config.yaml
arch: "vit"
model: "image classifier"
dataset: "cartoon faces"
train_examples: 203450
image_size: 24
crop_scale_min: 1
horizontal_flip: false
rotation_deg: 10
color_jitter: 0.1
targets: ["expression", "hair", "hair colour", "hat", "face colour"]
num_classes: [8, 7, 12, 5, 7]
norm: "layernorm"
norm_position: "pre"
activation: "swiglu"
head_dim: 64
fused_qkv: true
bias: "all"
qk_norm: false
parallel_block: false
moe: "soft"
drop_path: 0.1
num_experts: 32
moe_every: 1
expert_mlp_ratio: 1
slots_per_expert: 2
shared_expert: false
patch_size: [2, 2]
layers: 12
width: 160
positions: "learned"
pooling: "mean"
loss: "cross_entropy"
head_dropout: 0.1
residual_init: "zero_last"
optimizer: "soap"
beta2: 0.95
lr: 0.0033
beta1: 0.95
shampoo_beta: 0.95
eps: 1e-08
precondition_frequency: 50
max_precond_dim: 512
one_sided: true
adamw_lr_other_params: 0.0016
steps: 10300
batch_size: 256
epochs: 13.0
lr_schedule: "wsd"
decay_fraction: 0.4
final_lr_fraction: 0.1
warmup_steps: 2060
weight_decay: 0.06
adamw_weight_decay_other_params: 0
Rows from block 4 of a small image classifier, named by matrix and row number. Rows with one number within an expert belong to one neuron, the router's apart. Each number is 128 + 24 x the weight over its row's rms, rounded and kept within 0 to 255. All counts start at 0. Numbers have three digits each.
After each expert's rows are labels from the 100 images, of 14848, where the router gives the expert most weight on average: "top examples" is what is common among them. Only what is clearly more common there than usual is listed. The data: cartoon faces. In brackets: how many of the 100.
# router: slot weights (model.blocks.4.mlp.router.weight, 64x160, trained with AdamW), inputs 0-159
# gate: expert gate (model.blocks.4.mlp.gate, 32x160x160), inputs 0-159
# up: expert up (model.blocks.4.mlp.up, 32x160x160), inputs 0-159
# down: expert down (model.blocks.4.mlp.down, 32x160x160, transposed), outputs 0-159

# expert 27
router.54:139113110147139101118135157123118122122160141077125127095108150132129085100160096121116124146085137169110123140112188110084126098118119131135119133132115135112161146126135087152122173137114163139151162151117130181102116101099116059162139127144150114094141149121100117113100080151111129129114119136132134109156100151145101073084143125125148100125156156149084128096103119153145096130152164141142141089123113149140184121100157117126127113166140098117123144177186154129143121128135116
router.55:151121147106143165147132133117152130130117142103114062086140142114127161169175116099164120136090131173111180112076128137080111135118154114117075110103147152103134117129118125144140121117138134120090163150146185158160113126136122129183098110131126103094138102137159085128131135158093155114156128158154119153147112150117131144091146114129155111112133123124190144127125135100153127120164141168144132148120163101148167134129117129096115111179124126072137140108118105112121132103151120
gate.0:117180134146101140075145118135122088115125151117153142117123140166134087114117144120121178108156100104124135142145127124157158115159079070144167128140112144136084132151133142170096110149160125134164136084145105128130104155125121092111121159140104078154118113087110098119100102118173095162132140146123127135135083090141139122118104119168132137173107147094136125125131098157096114105087162124116103146117083130114095132137140130181122126125149090125128141148142134086160101118115159
up.0:129176120155101102073118139139140117082157140120114128102113162131162087091125118149119175141162083129104134113170139123135121120161107105156150111147127130091092134146152141165117133139145128118182119119171133137130095176145104106117147145138100086167125151128112101131123088113177124167128142141134132117133113093134152125138105159147112115167134128095136136124113090133111095081105148101107126126091073117115143141129126169146127139133140112147135133162141126069136069125087147
down.0:167135117151155126111096140125108103126162130118144080102158169101156093090114071177108115107125116095116170121089152117155114132106082110138159135129152140149168137137113149113140137111110078115145112137150163125141145158094123113114139152152154121147118123097119129157139127122092153146139139115135132188148115203163100110173159158141131160110104119148096089123119110108143138103113101125147145111127110168135131150099088132131111143150122122129110095133122155124090112128129069
gate.1:101136154159117156067151109142096143122165111122095127132088130107096152144141152100162177138102121073129130156107088174105103148136143156085072136142131154164147138112097087139131123120096120170119144134155112119161098190087106128143113127110110122118146157109097131162132166153155144134110126114150087096110129135101130155118155110135149107129155143118129147113090120130169122120174124112108130122088163099151158107146109136125149131122141126157134091168157117128147127107127106
up.1:106120160168121147070153117141120146121150102107098123128092131114066148137157140099169168160103127091135141148102078167104114153129146168085068121123137154152171144109093100144138105097096117161126151132146139113164092185100113120149115125110107131121140153106105115151132159151141145141114113127146083109112127153089131155119166099124145107127149149131124141117116129118169138116171106120119136122100167107174169102142111112111133146133148130146133088158154116132142131116128097
down.1:121143138107145091119108163120135113148132144117154107120160197091163100126113110123113139121130122092134118120091140097164136160122094099118157108157099117104129123127149152109093123125158134090139128148128143143135131117113135143159123114139161132125125100075139135129100179113110159124134123123136131111161133158126104078110175171155106164130113123148099112164138113091131126117098061122174157116135102140146150152144134144136095132132137084113093130095148134141118134169110037
top examples: long hair (74); green hair (31)

# expert 5
router.10:100135151144118159098094173148117138169114145140164112127159132132144147151104104124161078152163104162147106107113144109119115121156129101149114118127141136110111119153086158158141120113162110090101163129150109127132137136129128101082137138103123114142139124138141104128114126142121092106134141122107135150174160068101166130147160118180090143151108121150108101120172149131100106101104158129144160130111149142100147085089130145157129085128069166152159185121117143134122175135129104
router.11:129128135166106125097133164155164178122121134139146090113116148137132120122084133110141092177150081133102081138121141102118065130151097119159144117151122136123152146123117152184139150133174116093142134117144099146125099129158161113096181106097157143115141137121092149117101128171134122111127150158123129125156129101086138102129139133150102144103125110173157125124144103120087119117122106116170173143136133111071167092142154163096173136162122110116126152120141115090136136115137133
gate.0:118136122150123067104124148138175135138102072149149136186109150174136107080129138154168120130122131111118147138120134149150114134143165124160139178120143116089121148130128102141123101137108179113152121091138110050114151133121130128114146128123133158142147125121126120102151102113106146120126094103122188131114138152124119136118121136086139124153117113120126171150089093135095128154136126164150104087129108125176114116111102106090094149130146098139093112142160085149122138126181087
up.0:101155123171107083122124162150167153163095098119162128193132166144120120084125119130159112142105123120106118126136119150131102130160169126144162140140136135102163136132110112156131074131137145086127129072145111073129133148156120119101167123089101169166176113080111121108141115133122147117135119112142154122122147141101132152103124170129123113147116120163122172142096097121092120146134130166152139086115119147129132104116103123089116139126135101155091133128152086146090157126159103
down.0:158124135109100145109136131149137091104130110085179128152113109159085115086115104131140141149155115124155092123094146162148123081146129141156137085110143142092132130118124094149129187089150123129069133124095121154142124154092089155101164145127132114153116079134128167088108106141159147119154101137123103105140114142142133145069092147120161126141110134145090109147156144103132121112160130110152107132081152175154107119129156141136132108120083107110140096130106122142119178113118124
gate.1:137081101104127131131142092137109117122148133181117133122165104131089145165145120175150115143075140160118136130125154111094149128110123112124123165120098113135086087154158121124089124143156130144120162146107123136102116128130147125131120126123118138142121118108111113147140173104101146210152088201102118145129140106153139111180132117126124117100120102105137097119101161128180128122112159110122106140099122172091137118174152127142103122140122081115159113144130140163103116156080147
up.1:089126121098142147141141093110125141117180109142161149135123143140097156117124133113149133130048127148143127128144149113120141120106172161117145156117114141098156139122102127091099094146141100146137127124141164167128101170154099148152108067114112124133141124141146123142130135126098120134155134115130119035137123138150094115116109100128079107124145082130154113143118118120135148146124156125143120155127127163144117118133152126161094152137117070083155116096143126128203114154123172
down.1:115133112110140157145111163139108092133144119160152181150147137179138191118145150161105128166112153171148111159123119138110102136130106108098145101130093089129122171105115097124110180107144140122156129132116126124160130114106096115098139159115107047142101120099144140148137134125126119090138129079131097091111136129132105128117121159125146124117101108143146090120164110136134089083142136181119128129096146132131157100103119141175141154176134148140119096156145146145086125113112158
top examples: long hair (86); brown hair (73)

# expert 4
router.8:165091117108150152112160092108131106116142128095108142151125141130073173107152088131083123152099150154130120098113156160101115162103154126085101101071142154117082139107078138168114095134147128140127151154123141136151133135090096128177161147111142121124107148167183110121150127120121147111111101158159108172134097127127099129097160152116172142130106131139119143109114152144125125105182141144091139130108107156105115127131128121108125120167103114100121128140125149101109130157145081
router.9:136113055150106093114167082157165123131105135116107136165150085140103122126135115144135131115114134154149144131105105127120157140124115129109102141122126172136149128113147158174111109130087123096124104178147169113115089097138100132145139136114081126151108106130121067146156108140134148118139115148117101114138086150142178155131143111139141121082115152099124098165154111140168162089160096109088135148141161136129175175156156113097124141110114116125125094120144166126107118128124095
gate.2:106160126157088143137141124135161126123137130178148125135149116155129116117123139112140115110187115119155104080074094127144108088140111098152147143153133121124126134132133146134123156126125123089088103107144131129149177084152137130120119162146118063113084125106099111142119125128151099107171171118130155135166148143143138115142106135139129153129121106151086106163113112132116139137088149111099155158129135065134132129159154107113164087084109149122159134066069151130123124113126151
up.2:129115138085144127147100141120129152159126108079121086117120134128103151197141127133122113147080119090103115116165123137122138148157109123133095126095159109162139074112152132146189144140123115112130138145139115142110131127141135090105145107133165130079123162136123172139133116175107151169125149167146104085167082146104120106122098131144096131098138126123149130087144146106144133158132078155145133112119095165093192145117132130091158149145121128148118144094115119117100153144099121
down.2:125108166117128094123132139131137148126125102105093113126157183091148166136101143115112100129116116121125105088168138146112107120094135152154125169115138138166147106161102193072148126155085118102144150114113152107107119106158124095100166139158148131101129075131134120166166131102123117156119106101179162122158121130133142093131106152152116107134176110138097114083171109113141140148126150146111123149140078143132158136113147143147097161128110143160105126133137112128065128143143135
gate.3:121145156135120155148101120114134134071097140110132124065133116111149134160128149133142113121153112123119113115139146128152107100171138107142152118119168095133113118200133144118142128107134144077106119112150095152129170173124150096097116114170136098134096153146116153120109095110136139100161149113111081121179105133171116124123099168117126149123137103111105101140119128107106121157086149095153124132090140105102152086158143155125163117075146158105136152145093160132094120094129159
up.3:133131113150111147085125163134141171120136152120112135140105137132120129136130082140108170104089099154120153136179075131112124141155134113117072113144123099115139122156123126186135110161158125152150121141143108100144120144112142107126118157139113126163111138143138127136117105139162135105136146093136083115119138081140133131122135107150131088116138190131158123084146145122116095088121165078149137161068109163075123108167125182178126138128168131121089137144109145132118097147107121
down.3:130112118125130079099134102184136127132130154109133147144158122151120132084131112178139127116111112103119173105134129124070109141118108069145135103123111128149141081142155148145112081135126140125105127144128129091144094132150112101153114151109098124172109154171138088134087086092177105143153094120124118143100120117128131141150070142116172135119126151103160092121125098122120150120117144188142087145123077142135123138142142164142135150146134123151105140164153103137133144125106181
top examples: long hair (71); beard (43)

# expert 20
router.40:159141154116133112129097167144146125127130144113089121116155169129155141144170158137144130169154098124100147098154131129131131120078137114139128129168156156153129088127138155127141103144173147115150102152129137111084096097175186109152117113114147097101121141146156121104147122122107134145098143160091109089109081132149120074151145123116088145103127131093112077092125136130088102102102112164122165173133118112126149105092150146091102158159138141141127144097148103121122113102135100
router.41:142124127123107133145125116096144116114136154154156122145147086074136111126126148112149109132133130113135074094071127157102106106130104160166132131147108119159150160152140105137162156079113087142098171108117098130126169126106161129082152148100104135126123108099121159143150116152140180089112150112108120087115192166100121134159092160157148128111151123171134125129101120110163124150150150163103173150106161134117145104120130095113136129105160128107130117099120120136135154134131178
gate.0:105122112118086092104129107140167089082096145093143125121087140174118092127104113093140152156130158128151140172130143102119157112125137115140159114136090071082071148133178121099161153145135140120094124132130122151116121166121077103137118138136130119108117146122112109170122137141127154102154133087105178143122124153130166079123136132148142162144070108116118144134149138104145113105118117117155112094122115148150152154110137161123167094160134148125133101148098138091166137143146135
up.0:153149117153172114137108151138102180167173099130125146152138132123162164109141167135097054121132117105108117126144128124130082145148132109133150151100120156159192098142108090121143134129085135140158172117106156162133121132124118115144160092120148115135142106145151154085114096095140115127121150109167093139146141093110091150115100150112139117095167119123136136103133144162110116136151116140108128114137103144080127085136108156133155101172141136137105146122167144143070154113129117
down.0:082110105131136135147164141139114117119170135107141137108158144146068118108140092132170086130143084137129101116114116133079128119127148116142167100140144129097100137130150154168137167138148131136093121113160117136114116113148081101127116103059140057131101135140135100101152162095135111125116119108102140136129120132129115142156140129128105175127119138146124115143167137122151132110142157123123115135172140105118156165139137153113114070142070120163090081127129084124149160114147168
gate.1:124158125084148137108131135109151145137180104180162140132140069152129181128097077133085125115134135104159105140156154137162149104116129109109121090140146123123129116150158104137118109116126168142141119133121110140129140117131159133098090166135159134138120127171140146115120094117127071165127125101124154114134107119169129129139118121134120152132102132109091118120106129107098164125130143131106107158106089138155062155103148159168096153120135108107063140138086124173144105122157085
up.1:137104118115149116126148098118118153091091150107099095095094164162111134186157132116155170100072149139110142163113108100054109206111131108134119157109109134094156116121158138143148128168130144105133142151100158132117101144127129141132113125139128084107104117128155122136152162129116149114131135153121093125136133127102137135141141126128124097183126124098180110099164132166154076119151094112126113122121135130132163086173153120142142122156103152124125118156140131103127130087131107
down.1:131111116107124089110122140112119157118114095065108159055148105084131165135095141143142098153113109116119133129110152158102142120112122113098145116193134150130171097157111147114129121109077135150168155157135109140138168154099131175111121115115150121108117153130168140106118069130100092145137128159111157115114108104124141102097145145129146083125175112106132100138119091137119116157092149167127124109088103134135142139116143105137138153140150116152112128171163161110138168132123147
top examples: long hair (63); glasses (37); surprised (34)

# expert 25
router.50:145139112105113128131098114155183137178128143129126144130157111137140132115136110136114126169160154186197110095122091085101166137104123128142160102111114173118123113139160135122102128125114130114130147108083113126124120128143153124120100137092111113170154127084153163164115135117152077144135106158141096136161130133100142096123179137166106169097132135092103125111111147128121116120099108125163140178103126111127134111080151096104129145165134111109130145088131102145169125154146086
router.51:118150156065150137102127153110143122125120144173114134127131127127099144154110166128112166147141099102170117150083102137168135119132156095083107134115163088138115126116165136121124085141094131120115121154164142090160127072129080130098102147134124120104106127151118138159127147149117161113119167165107149141102125144116115064169138127103126121112097119081131113110113124164142123068176136142108148162096092166156107113117126156117124139147128156133131129106131141150105173125103135
gate.0:128118063151125112098147153121122093107125124127117150139104134134081136113122141186100116142103122075097137138158132134144088070139114100163129165109152118151097123145134118165138153124162133128134158160138094130100074132118071105133133126149167145108108133125137121128136111102169134099109168142087171155136113118159095108121098101106146136137093164123153124131160141118099138123168168113077151112153146137138150161150142146179125131118143166124139118152111165150101142111119131
up.0:111134169111140149131187099116123072135136175135125088122100124146116129090108140117134173129092133138129105096111125132082114146165091115138140142105114108119190145102150182122125104131156110125108171102149162145106128146147144120126175121130142118150114114120123125155134114163128127103143150143149129123155152114121105084144096165173137122102117111094172129147087090111129098093131052104129120118110106161118112124130135142133153108137157147131156183129161114089149133136122136
down.0:138120098126125142080109150124114094080115111157121116120132082168170118154111117095119090108099134166081133142150144168128136152113087124176125164108126151098155108142129135115143129130115119098144162123127133133103077169159124108096141142112133128137092112125142155152140124122137119106166134120114109139164173137116130126145099163139126085135135169103117129171131162102147130092131137142131164077184124107142154095142125150136106193128111094122074108121111100126108137143154156
gate.1:189145073137131144178138137108134174098135134122124123131165131142108071148150142121153086120121141146087150118091137085144165116169089101139123113114178112098095112103141162141121086130154111133143150129168105157088132112140071085154139106129134130138143165127109124158146111097159138117113128133117127133156084123137147123118141080157079140133131164118116160112149115122141153115107149122124119100153116129129116119137151116145093097160138079116175122119110117162159116147130104
up.1:128135146109162118097121154126107118115150123094119149117090099144102187160116096168104147098080143105098110168171137183130076137100123148110130154143097123174152075143107118159145158109150118118122129189140158118131113125113119130117115147150125143105082125167113090119119146147098149157146136123112159118126130107157104125107099123101174110126125113127172100099149148122115150122152145128095095137131084107153127139161123141172115135124118121145103125142111161131075136084136129
down.1:091126146126153116119118186158168135105127126130120141136084154147147077151157139119090141126115139128065089146146085094116099137121120125111115142123119163115102129109119128085144157141173141120126090123117148114123176152125106179134132139100121110135137117181122113164132141125116105098171127111150147131109159120154113154117103174117175129142097138128147109147127149123141150151134085159132095151160132151188123165125171126131134127165154153131107106113071123112125162097114156
top examples: orange face (64)

# expert 29
router.58:102084147151118148118103156173129126111093119149125148135139130135121128114137147163114144111177118118155111104138119095173135105109142123120127128143146117126153159107108152113104127103147135111144082102112095105112151149133138094123084085133101142169147130128106159113119119123138177115134121158067117087077139137104120161117180137096143137111129133124111086102101104121120140117096129159146105166134134085125118150154100135132163108107172134140166151192137128174098145098125184
router.59:165137094097147149122087153115105148135139176130130109100167122120151122152120084120080181112130131107113109170112156137121118074151112087133112146125157128121117087094083167159150150128174171140108165140130135165098151123100098117124136152147171121103113188172142136118095137138135127154101121138142139129150151097144137082123111118086162095123120140136101110106115149098084102142125127101117129115143093086157090092104100137159126126129127133135120132111122105134149136156119127
gate.0:097129166106149110111128127136171130072109155117134134142108124141134113095128197166170132190123102136089118139097128146117086110113138146165130123111101085113141114094143118138154118083153121144126112125136132128149108155126100106096151085133122148135114132127104126099108135153125123126156136138103090122131150156118123151149140120129146148105101123137114100152112093113109190111122154138132146119123143092143110079176150189118128081154188141135150131176084146141154143118121142
up.0:128105136130137107133109169161122176097117161115116125128129120122132125112149166151120123183124111117074115156118124140094119112136118141148127112126119073156136109100134151107156116097158127142123115127148126129155127155134085086088132106093121154148170139132117135106131110144120144138120107140091108104120148118106137160136165135157144108056135121105123138146097097126120170123113158147141158099114138091168132094151108211161142079126175150166135172158138155134160153122113130
down.0:106135140126148072114122131084117138154120110152117130131109132142091100109142166102123153107124108169168114136124091074106122131118121121114202102143131135128092119142110167129117128150120146117108104126145146099131095152080102169109109144156130138135150118133148121177132094106149115149123129137119142143144116179129116107172100164136140156111104098182135140138156162132172122113126123093142116128110113167124150101122162119157110155108109111125096128097172132072150162175138170
gate.1:134132164132141127095155105162111116158145118127111090121180128119115140085142159105108139093148111101103081132129118147146132075127105100136124134136142127143122128165136171154137117106139089140088138146115103174162116120145157090084103145145126143118131099112075097131101155113069134146096166122117125154136107137106139138086123155146159164112144137126133137159121150149136130113163100139137129115154151163129177104098124145100146106081105136147154127141139119114093110079058119
up.1:153142132142153135102117174138108092112187097114134138120097121154124172092141134113108112135105135139073076137113081145120154115140126117148128142121106151084116125096095110155131121096135112146110155113109131169111146135128118057121120114121145147121139079139132111139171155188120141142122123101127109109138153143106144145123137144152147154151211098160139123112112139104122120110150056158101110118153102136129150089140141148144132101139092134103116163150145132133143100111105114
down.1:118094087127095154111132093146097133126144135093144139138168134130153089177126123162157072083096151116131151146135179155138119129141133121119154110112157130093114113093152078106177146101140127130116163162143161130133134150125102126181147106109134090110110160151125117116121113146114160132132122111132125141163165084115111140154103135100144128118100123163127122110083157102151185132178104138093132107141121090121119101123132084129141144121105130119094182130111137126153147085137135
top examples: teal hair (90); long hair (69)

# expert 13
router.26:111128105149115153122123130113095137127160155191147105132124123102094160114144146127116119142132126118108108151143138141097121144142116147142106118113119158135155145159078093137128122134107110182146171134109151141152144147087112161145120132006131119110135120167148121165120123110159131147163152074153167126109158130112120125132134110154146120131145135145137150162102178129143144132168153143126113140108129143142125119170114147193154103105144096087151133145128132137124099111124160
router.27:130151102137097139158104128109142160092142135161148112111127119119095181078123134186153106128152169091143103078121114132114106183123106123164141141129092131117150137143121104172148149155138109153140157114119156174153123139145150124143121125124139122126142087135175120132153136089169124165167132115117131083127166127117114164116106122145106137164106117116146115102100141117122083110119153150168117118103113136104178159156125140171145141148138141132113090137148119115115166076120171
gate.0:111125097129131125123138129127087149133145095133151171158066188119116120120112120144134137119119132126103163152159131136103124144134137152122144131153132113142095146129095127123124126145097123142094133105155142086180148165108099146156115132088099153142142114137122149152162126136116149153129080113159151135102133132101137138092109170144130084137148099154105166152116171148170081146127121130099163119109094160121129093109083138128118152123101093132118078130174101088153102179091139
up.0:084139131137114142181099156106147122107132101129151118122137183145135107169137117111143075125114108114101149104145180119159117123142156144142107150112123130103176122142129140112102089114169111110122134123126130104092119157129150110109136080137108133107124156114115097087081193139116130105191143109114130100153112154134139142170091097143100139117105123127122101151169137119108136123101164089132105124124117130144096108167137092178091095153142097111137170126106122139108127133147164
down.0:131123111145124125082160107142130117131155102115117121131109111145161164115163126141103155156138161124136104162146098135116117130142129125113126109148118139111084140120151105125132123161094150111121089148119126146190117075134096161145149128079161140126143113159121143162114088116133139098096124159183097155082116102118125119134130176117091126129150130156128060119164114148171127113108114129137158126159110131139089134089119124074145189149131172123120143170122140132179112136147117
gate.1:144124126148116098087139141156183129094111164105130096138136086145189118111110147139151145114145139136116093130165144184152146108138091144153144120160123111122122119118134126161137128114143115118127096137101109146124097129138140135059150139139121165111130128084157108103092073087111175124152134138108131124115077153142125140157117136105142141155115115097111120136137092087110151118108171143148084118145113092155160132128141151114077138132087124146094126181159121130110135093110146
up.1:103153134103129084137079110131166183134092147116143128146130114138115145116162145161147133132158145129144114082178110151141128120125112179128155118108100084137085151131118117114137130137151115123152124127089126088145144133151134126079151147127100135127165144088168117125135105141088130147130088119134157124097135164107128143100115150114109141140102118103111152118112118098124131163089143155189080134125129134154139152119108105080082163116104092161143090142141087120106160132096164
down.1:113133104139123130114144127142157147118103153124067125130119081127129112123117173165141121140160133143120134125153145164115135121107110152095140121126108085175109090114158159092154097152119096124138091112124135109173138129134131121115141153117091160134133112124138127175120134119105123135118123145117096087136132142129133098105081170102131144114141141182167061105141160134166132177123122136197146099146126150131147117124126120063126138146132129168123155162137123105100154140061121
top examples: beard (77); long hair (47)

# expert 15
router.30:133134122113077101140135159150138109127092126134111178141110128130152063154116153135113120160156130141122130156123117106127146119150156096093134145162161140129112165110137158150110160153155144120100134121189131095079149111126103142091127148084129142165125154107141160111112114181096141086119119127123097079134131144162173125137158187092151166147128129151136134145147089107105099125076154132151133152143114125124138109109151136135169122145117163161140152104110128146122112172114136
router.31:093145120128102156108153138111138096127152138154080151122141105148138119123124144099161115128161117165178139145106107151141087109144115132113131177123107116125140157151115171138139128128096153117111168066186151105133109135158089106123142144110119082127082119147116113143120157152155130088141140098152128134173122110139173109137165131151135165121110094129139086104152088136164097087099147102126139178124141107123105123115131113145148087162109180107144165137105116131109112142144129
gate.0:167114128068127124116152111125124116115136158159181123088135129080091146155103146097105130111144112073155098135111153102117184109116134090129142125134156121141094161127147088073107136121159144144112105155102088138118148096138154127110080145135147148116126163135144187134137114126126136145079121129107155162096129117144127079145112150113123118105101138106112146132113130126103134136142148136110110153098137113139095163120119162097123161093131117134082110152111085138176165137116140
up.0:105129145169140157149118112143118139147152098105084111167155113179124138085180115136139131124110148146128149116136110147144077164104144149134144146086102167143175103132090147147159109115090108129164146122116165121130113109125150124142116113144130098110120100131108083109127126140115114127147134099122137142154109142102124172097160112167140167154121108141147100095117129150150126125149093161142124126150116141144178115134143048125124105131142124114167110091170127117086104090155086
down.0:096123128112134113121091142088146134092130131091102151118144119117148165113101134119135123130085165111108097126139124115162157123106120103132138107150163113159136093175112124119163121132068102141182159157149116163146155131123132095122122081103110167116133109154157119082133106110124098156097143094133139154153129172108139144121135117165098108169108088126146171138081145124116157134125094168129182115116083092150125140101110114152138144136146136115102170152119111148129160136140093
gate.1:148120138120136120124122112136138162153130093140156129160163136117121152114111137108185116114100122128135080150113125161098163152140171127138115174138138137107114090148116121110099121123123139119135127120138101075157156098164130165143153109116116131116158156132110119131163135129114187104072126089139105120130137096119126103128129147107123113129170132137108180110094126133109145128137132187113139107134109086150110127098088120092098190180142099143114073126145061128133123126151101
up.1:129108128103140152130152117100112101103138174123096115091123108117124113129141121128103115096152122139125181101113123095146101118101089123114156103122136133136123166133126114144126119119107135141135139144113157162131121124074145122136098173149158113112066086114122142156118124108152083161155150143105154161114118136142112116128115132154117141131105153091145081140165134153145139108139118095146107155091174185122152173164163104132151097071143158089143150136109193121128162112156136
down.1:118184128137201127122137168098134157126119104115126147135126113106211182143111126133142111100132130105132121141109134081120129136082111104107105135150114145162140102120135160124106115102078125122160175125122135129126140104147128102121079087108129153119192129158143128144155098132108096094058146129164164130101182138107116105132129125118097128143150126150136115138140124138122136165097118163119158095143096138117126117146096100145134179129166143129119127145135117131147139132122130
top examples: long hair (79); orange hair (78)